Weights of a small autoregressive pixel model.
Model: 4.35M parameters, 16-pixel images, width 256, layers 8.
Data: trained on coloured fractals of 300 iterated function systems on busy backdrops, 97500 training examples.
Rows from block 2 of a small autoregressive pixel model, named by matrix and row number. Rows with one number belong to one neuron. Each number is 200 + 20 x the weight over its row's rms, rounded and kept within 0 to 999. All counts start at 0.
After each neuron's rows are labels from the 100 images, of 14976, where the neuron reaches its highest value: "responds to" is what is common among them. Only what is clearly more common there than usual is listed. The data: coloured fractals of 300 iterated function systems on busy backdrops.
# fc1: MLP up (model.blocks.2.mlp.fc1.weight, 512x256), inputs 128-255
# fc2: MLP down (model.blocks.2.mlp.fc2.weight, 256x512, transposed), outputs 128-255

fc1.112,195,212,194,209,173,177,215,172,204,208,187,202,182,200,228,209,199,175,208,180,151,191,238,164,203,190,179,151,208,173,205,178,194,219,196,234,198,188,195,186,209,223,192,200,212,218,165,215,142,198,200,185,214,186,221,228,196,210,205,212,242,190,218,193,230,171,210,202,214,210,211,204,187,199,205,200,226,216,169,188,199,186,184,194,203,187,165,214,201,199,193,201,216,201,196,173,196,200,224,196,211,200,187,190,223,153,175,163,192,169,154,195,194,194,212,198,217,196,213,207,206,204,200,171,177,215,159,237
fc2.112,153,209,225,176,230,207,156,192,201,188,245,200,215,209,171,160,167,193,184,181,204,190,196,193,210,246,194,178,236,235,195,204,213,221,245,202,214,244,190,200,186,218,220,236,170,200,225,211,214,184,219,172,208,212,196,173,226,193,222,207,205,195,191,239,200,218,165,207,192,178,208,208,230,192,231,175,185,184,179,207,201,212,185,212,198,208,184,188,167,187,208,204,209,199,202,226,196,254,185,184,220,208,197,234,167,189,212,213,195,237,187,197,197,180,194,227,195,215,175,192,187,207,225,208,231,168,193,180
responds to: yellow

fc1.28,172,198,190,186,210,171,212,178,201,240,201,229,212,195,233,230,162,184,216,193,201,211,220,216,177,192,234,188,185,179,192,201,214,188,178,196,227,196,220,189,208,201,197,215,215,207,212,211,184,186,244,181,185,178,212,186,207,156,209,198,194,217,214,216,199,182,234,198,207,216,198,220,186,175,220,206,170,203,206,186,205,218,230,231,171,194,183,173,203,207,152,237,200,226,186,266,203,167,214,212,204,197,192,223,197,209,199,182,196,200,211,199,192,190,206,202,192,179,234,200,210,191,238,170,189,205,204,216
fc2.28,215,202,207,216,209,183,233,196,214,163,230,186,203,214,160,228,267,174,211,212,221,195,190,209,226,213,165,225,176,201,210,178,149,222,215,212,173,205,190,188,171,182,205,173,217,229,189,221,193,193,180,193,205,198,189,208,199,201,199,208,188,188,193,179,227,224,207,192,185,178,180,206,202,221,182,227,205,208,186,228,169,198,194,220,229,196,192,209,175,196,231,209,193,202,206,145,199,181,199,180,183,232,197,163,204,169,185,216,245,210,163,202,206,192,186,191,199,215,187,176,193,164,211,197,180,197,209,201
responds to: brown; orange

fc1.222,210,217,158,163,217,174,184,218,179,228,205,177,203,218,207,212,185,199,192,186,200,177,206,168,237,206,191,228,178,184,247,190,195,193,222,190,187,208,243,214,235,189,172,191,199,203,198,185,226,235,179,181,230,203,207,215,196,214,204,201,192,222,185,189,204,207,173,198,227,191,213,196,223,203,213,165,198,218,233,203,218,223,211,205,186,206,226,212,151,195,211,219,222,182,219,209,214,201,213,199,204,205,194,201,216,205,197,208,217,241,194,182,197,217,168,179,217,220,190,187,234,203,187,222,190,201,191,193
fc2.222,216,186,212,203,224,202,197,227,196,230,191,231,230,213,205,198,193,190,204,181,203,220,190,206,167,214,217,182,193,236,191,192,232,201,182,202,169,202,193,204,199,179,241,162,228,212,190,229,206,182,209,209,201,247,218,189,192,199,189,188,170,179,176,206,173,182,204,179,226,210,222,174,195,196,193,192,209,203,219,206,172,196,222,172,201,184,177,181,184,201,220,144,221,176,166,164,199,202,188,185,218,215,171,181,208,205,185,164,223,206,173,184,177,202,258,194,182,216,171,219,179,205,190,177,196,207,208,210
responds to: pink

fc1.215,191,218,221,216,215,213,178,214,218,196,170,188,188,215,230,164,208,209,191,209,221,192,231,225,211,171,194,209,184,208,197,224,214,180,194,262,224,185,229,171,180,201,211,205,200,198,241,205,209,171,177,216,189,211,180,219,193,215,191,172,218,195,162,205,245,190,213,193,218,168,180,210,197,214,180,195,193,188,196,220,203,225,167,209,178,225,204,183,188,217,205,212,213,223,174,255,206,209,189,189,200,217,204,172,186,215,200,221,173,220,184,184,170,184,193,157,187,194,202,172,207,210,229,203,205,187,198,161
fc2.215,190,176,143,199,229,203,186,226,202,211,187,214,206,195,190,141,163,195,199,210,214,178,231,220,209,221,154,221,189,182,188,219,224,246,186,195,229,216,191,207,212,203,182,184,201,189,181,202,217,213,219,182,177,159,212,174,236,189,220,208,241,196,219,225,194,230,210,184,166,164,192,198,208,204,227,180,186,220,191,210,164,209,192,220,213,232,203,203,234,220,170,224,212,183,174,181,197,198,209,198,192,232,199,186,216,176,228,165,187,223,199,194,202,162,214,212,189,202,197,225,211,213,191,200,186,197,195,235
responds to: yellow; orange

fc1.263,220,189,201,204,220,216,179,222,227,180,190,197,192,195,177,209,240,193,230,260,244,190,180,201,165,195,205,219,223,209,194,193,190,188,208,185,190,223,179,187,201,185,192,189,206,225,213,196,228,225,171,227,219,182,192,241,180,175,200,203,213,243,203,214,165,205,217,193,165,213,206,190,196,213,219,193,186,211,191,188,207,232,221,205,215,213,182,200,164,205,247,204,210,217,223,176,191,218,194,207,182,213,184,207,263,191,217,192,214,192,210,197,166,231,180,175,201,204,187,196,175,193,195,193,187,234,198,169
fc2.263,162,210,184,168,196,184,195,183,203,194,190,211,197,206,227,227,184,213,195,185,172,216,201,221,198,221,204,162,171,222,215,210,229,188,186,204,228,202,193,223,218,227,241,213,195,214,209,220,173,206,212,139,177,194,204,186,227,210,188,200,198,176,206,173,237,192,204,190,190,218,192,187,203,188,196,215,222,164,186,224,221,193,187,201,195,232,185,162,201,215,185,235,216,200,202,219,226,202,235,175,219,178,193,205,191,201,200,163,191,215,200,172,212,166,204,212,211,185,196,194,218,191,211,227,184,145,215,235
responds to: pink; brown

fc1.503,236,189,210,222,201,203,189,229,218,225,202,196,190,189,208,199,185,201,183,160,215,193,194,174,211,246,212,210,233,173,185,179,210,156,177,178,216,200,197,221,206,215,183,183,200,191,245,169,219,201,218,203,194,224,197,184,165,193,145,173,208,200,193,223,198,178,224,222,197,195,195,168,204,230,175,212,169,201,203,217,197,190,182,200,199,202,218,228,208,187,163,202,212,195,189,204,178,204,186,181,202,200,213,200,198,184,211,186,203,163,199,167,196,175,207,202,164,209,185,191,161,208,208,205,214,216,195,213
fc2.503,172,215,211,220,222,165,207,202,216,185,158,137,202,190,214,199,193,204,202,223,210,182,189,222,217,182,212,221,214,197,179,220,174,204,174,190,184,173,224,179,223,219,194,180,166,197,157,191,187,170,168,193,191,209,194,210,179,194,191,199,219,199,199,187,213,205,192,228,210,185,202,202,186,183,217,173,186,225,219,210,142,210,236,190,229,164,162,213,191,228,196,175,185,141,182,203,185,167,201,189,159,166,169,206,215,201,193,198,221,152,189,221,204,193,168,206,187,184,194,234,202,218,235,225,228,187,199,206
responds to: brown

fc1.121,229,177,200,184,213,219,182,217,210,168,196,225,229,228,209,148,188,182,198,194,193,169,161,217,184,193,187,218,196,218,233,180,213,239,198,206,167,192,240,227,183,198,216,200,200,214,184,181,194,195,187,213,221,171,191,181,170,240,189,199,192,190,214,189,163,195,188,212,166,208,178,200,196,183,233,223,237,190,182,229,207,204,181,210,194,187,208,179,231,231,201,175,173,191,180,244,224,224,203,187,196,184,195,227,178,186,159,184,191,213,211,204,181,207,193,210,227,191,198,185,222,215,237,226,192,169,168,228
fc2.121,239,196,187,163,193,203,211,190,191,221,221,194,177,191,176,225,206,173,197,220,195,192,203,205,174,232,209,213,213,142,182,202,176,209,231,200,172,197,172,198,215,165,204,227,194,189,220,211,160,192,232,195,250,175,208,170,198,221,209,194,181,235,205,176,192,173,188,195,197,198,226,198,219,194,237,206,177,199,171,226,211,166,205,191,185,234,204,185,179,214,232,234,191,215,188,225,205,199,205,191,221,198,208,199,203,201,173,214,201,215,200,191,206,212,207,211,203,215,151,220,199,222,187,198,189,173,184,212
responds to: pink

fc1.500,207,195,192,203,197,187,163,142,233,207,191,206,228,189,237,183,231,191,216,191,191,182,209,194,195,201,222,231,223,178,194,162,185,202,213,202,190,200,228,206,241,167,228,201,161,227,181,186,207,218,225,175,178,196,195,191,212,205,156,189,211,187,196,207,264,224,188,172,191,155,195,190,227,230,196,169,223,159,213,245,179,190,210,169,205,219,171,170,196,194,208,201,223,215,226,180,194,187,178,199,188,170,191,212,164,164,191,201,219,188,195,166,188,215,220,145,183,231,179,219,173,192,186,198,174,183,195,175
fc2.500,195,192,180,227,192,186,195,222,163,224,181,189,162,212,190,194,234,238,179,215,181,202,205,215,214,180,167,196,186,175,237,190,200,191,197,201,219,222,166,196,173,202,183,183,250,189,206,175,210,214,202,211,217,198,211,195,163,182,243,203,211,237,175,183,160,198,187,206,219,203,182,178,193,208,189,238,180,217,183,148,230,207,223,167,199,185,198,223,212,179,218,196,196,177,199,201,219,177,187,163,210,212,222,183,248,205,242,177,230,220,208,208,200,194,197,234,227,186,208,206,197,232,172,174,206,186,176,218
responds to: yellow

fc1.224,228,167,189,216,196,211,228,230,204,204,179,183,189,202,198,208,183,172,155,204,200,216,178,209,195,202,218,224,249,221,245,219,203,200,188,218,193,166,203,192,193,199,198,206,210,215,220,208,225,222,193,210,223,181,209,228,181,186,218,186,205,206,224,188,185,170,205,198,213,201,219,224,148,198,203,194,214,196,179,190,210,222,177,226,192,188,193,194,180,206,190,235,205,165,198,200,180,194,203,180,192,174,202,220,201,191,215,159,192,200,181,206,207,196,206,177,207,226,188,224,171,222,211,186,179,184,234,190
fc2.224,181,199,197,221,209,194,178,188,173,228,219,179,202,232,228,197,198,190,194,178,204,193,212,177,176,176,193,201,159,189,191,199,168,216,221,251,164,238,186,197,189,152,230,197,230,207,192,238,187,183,175,188,184,225,197,215,177,205,189,238,206,189,168,237,216,211,222,242,230,204,178,188,201,185,182,208,168,214,205,185,185,197,179,250,222,180,206,219,184,161,192,222,199,228,173,193,197,215,182,177,154,223,235,155,205,196,200,198,209,199,185,188,191,200,196,212,210,209,173,191,190,188,217,232,189,168,166,189
responds to: brown; dense

fc1.177,176,190,209,168,204,205,221,203,185,204,214,167,161,210,165,198,187,209,190,166,200,205,219,201,171,212,223,200,215,213,183,193,234,202,198,197,239,202,232,188,232,204,206,202,218,226,202,237,201,171,187,194,210,202,166,203,208,211,210,167,164,199,175,202,184,189,228,182,204,220,165,213,204,232,212,216,200,244,216,214,200,209,188,189,204,195,160,193,198,180,188,187,218,212,167,200,211,187,233,216,205,209,193,218,188,185,197,215,204,205,234,168,239,219,187,214,201,222,221,183,196,192,189,207,214,141,184,214
fc2.177,229,246,200,221,238,175,196,206,202,170,181,210,205,175,223,183,227,177,190,190,181,206,177,181,237,172,188,184,193,177,232,190,205,202,192,244,150,203,216,191,163,182,194,245,187,211,167,193,193,191,228,179,182,195,195,204,201,200,181,198,167,198,219,202,202,244,183,218,219,225,178,225,170,194,201,192,194,167,164,183,211,204,202,195,202,195,204,194,197,210,189,217,196,220,227,196,201,201,204,193,177,199,206,188,212,206,178,204,211,204,185,209,198,205,199,188,202,202,186,182,224,222,199,199,162,224,191,191
responds to: brown; black

fc1.394,225,224,168,213,178,194,186,209,196,218,191,178,205,192,245,205,158,180,182,174,181,168,160,192,180,227,176,188,162,176,206,223,211,206,213,241,225,185,211,190,225,224,180,207,197,213,199,184,195,206,211,228,188,173,217,175,215,205,176,204,200,232,190,203,183,204,192,214,175,180,189,215,194,208,163,228,170,209,181,225,207,195,195,217,202,196,205,217,220,171,192,240,201,202,185,198,191,212,197,181,190,235,233,210,194,178,183,190,170,197,188,191,190,178,191,201,165,214,186,220,197,250,227,202,187,197,205,198
fc2.394,192,202,208,196,185,199,190,173,228,188,182,185,208,191,208,259,138,206,182,184,214,214,199,216,202,215,217,186,201,193,180,206,226,169,230,181,186,168,179,188,200,228,225,150,187,200,220,209,202,205,216,219,208,198,197,203,219,226,206,181,207,171,202,220,223,180,215,227,219,231,179,194,184,208,155,212,170,219,223,222,205,221,206,196,224,221,184,197,178,219,232,184,220,181,191,223,180,178,192,190,229,225,211,211,223,169,195,205,220,231,204,196,229,201,190,193,232,199,203,212,202,200,208,201,203,175,167,223
responds to: yellow

fc1.379,196,186,218,205,187,194,201,187,197,149,202,217,217,187,190,183,198,191,197,216,155,154,152,178,208,198,207,177,226,211,197,194,216,183,204,188,202,199,218,220,230,194,200,250,227,190,210,252,207,184,198,193,166,204,228,226,209,191,211,211,221,206,183,197,216,161,178,214,186,230,216,222,194,176,205,219,189,161,183,206,238,216,168,193,203,227,193,197,204,195,182,184,209,207,168,208,183,232,211,176,215,175,175,212,175,199,222,206,203,194,207,217,200,219,201,181,179,175,192,206,229,170,202,205,194,141,184,169
fc2.379,181,189,198,176,163,204,207,207,204,198,192,251,200,197,215,185,202,176,186,160,207,212,167,179,195,197,174,210,201,191,175,223,168,184,160,199,217,177,222,189,183,202,192,227,182,194,226,194,217,219,180,225,171,206,217,227,193,234,184,170,194,207,225,182,197,193,226,227,189,192,173,225,189,204,193,187,178,173,208,194,159,226,204,220,206,217,200,196,236,159,184,217,190,155,231,210,206,258,178,199,175,198,192,197,192,194,173,193,205,190,212,204,183,170,220,232,205,179,203,219,210,237,198,198,170,183,172,176
responds to: brown; purple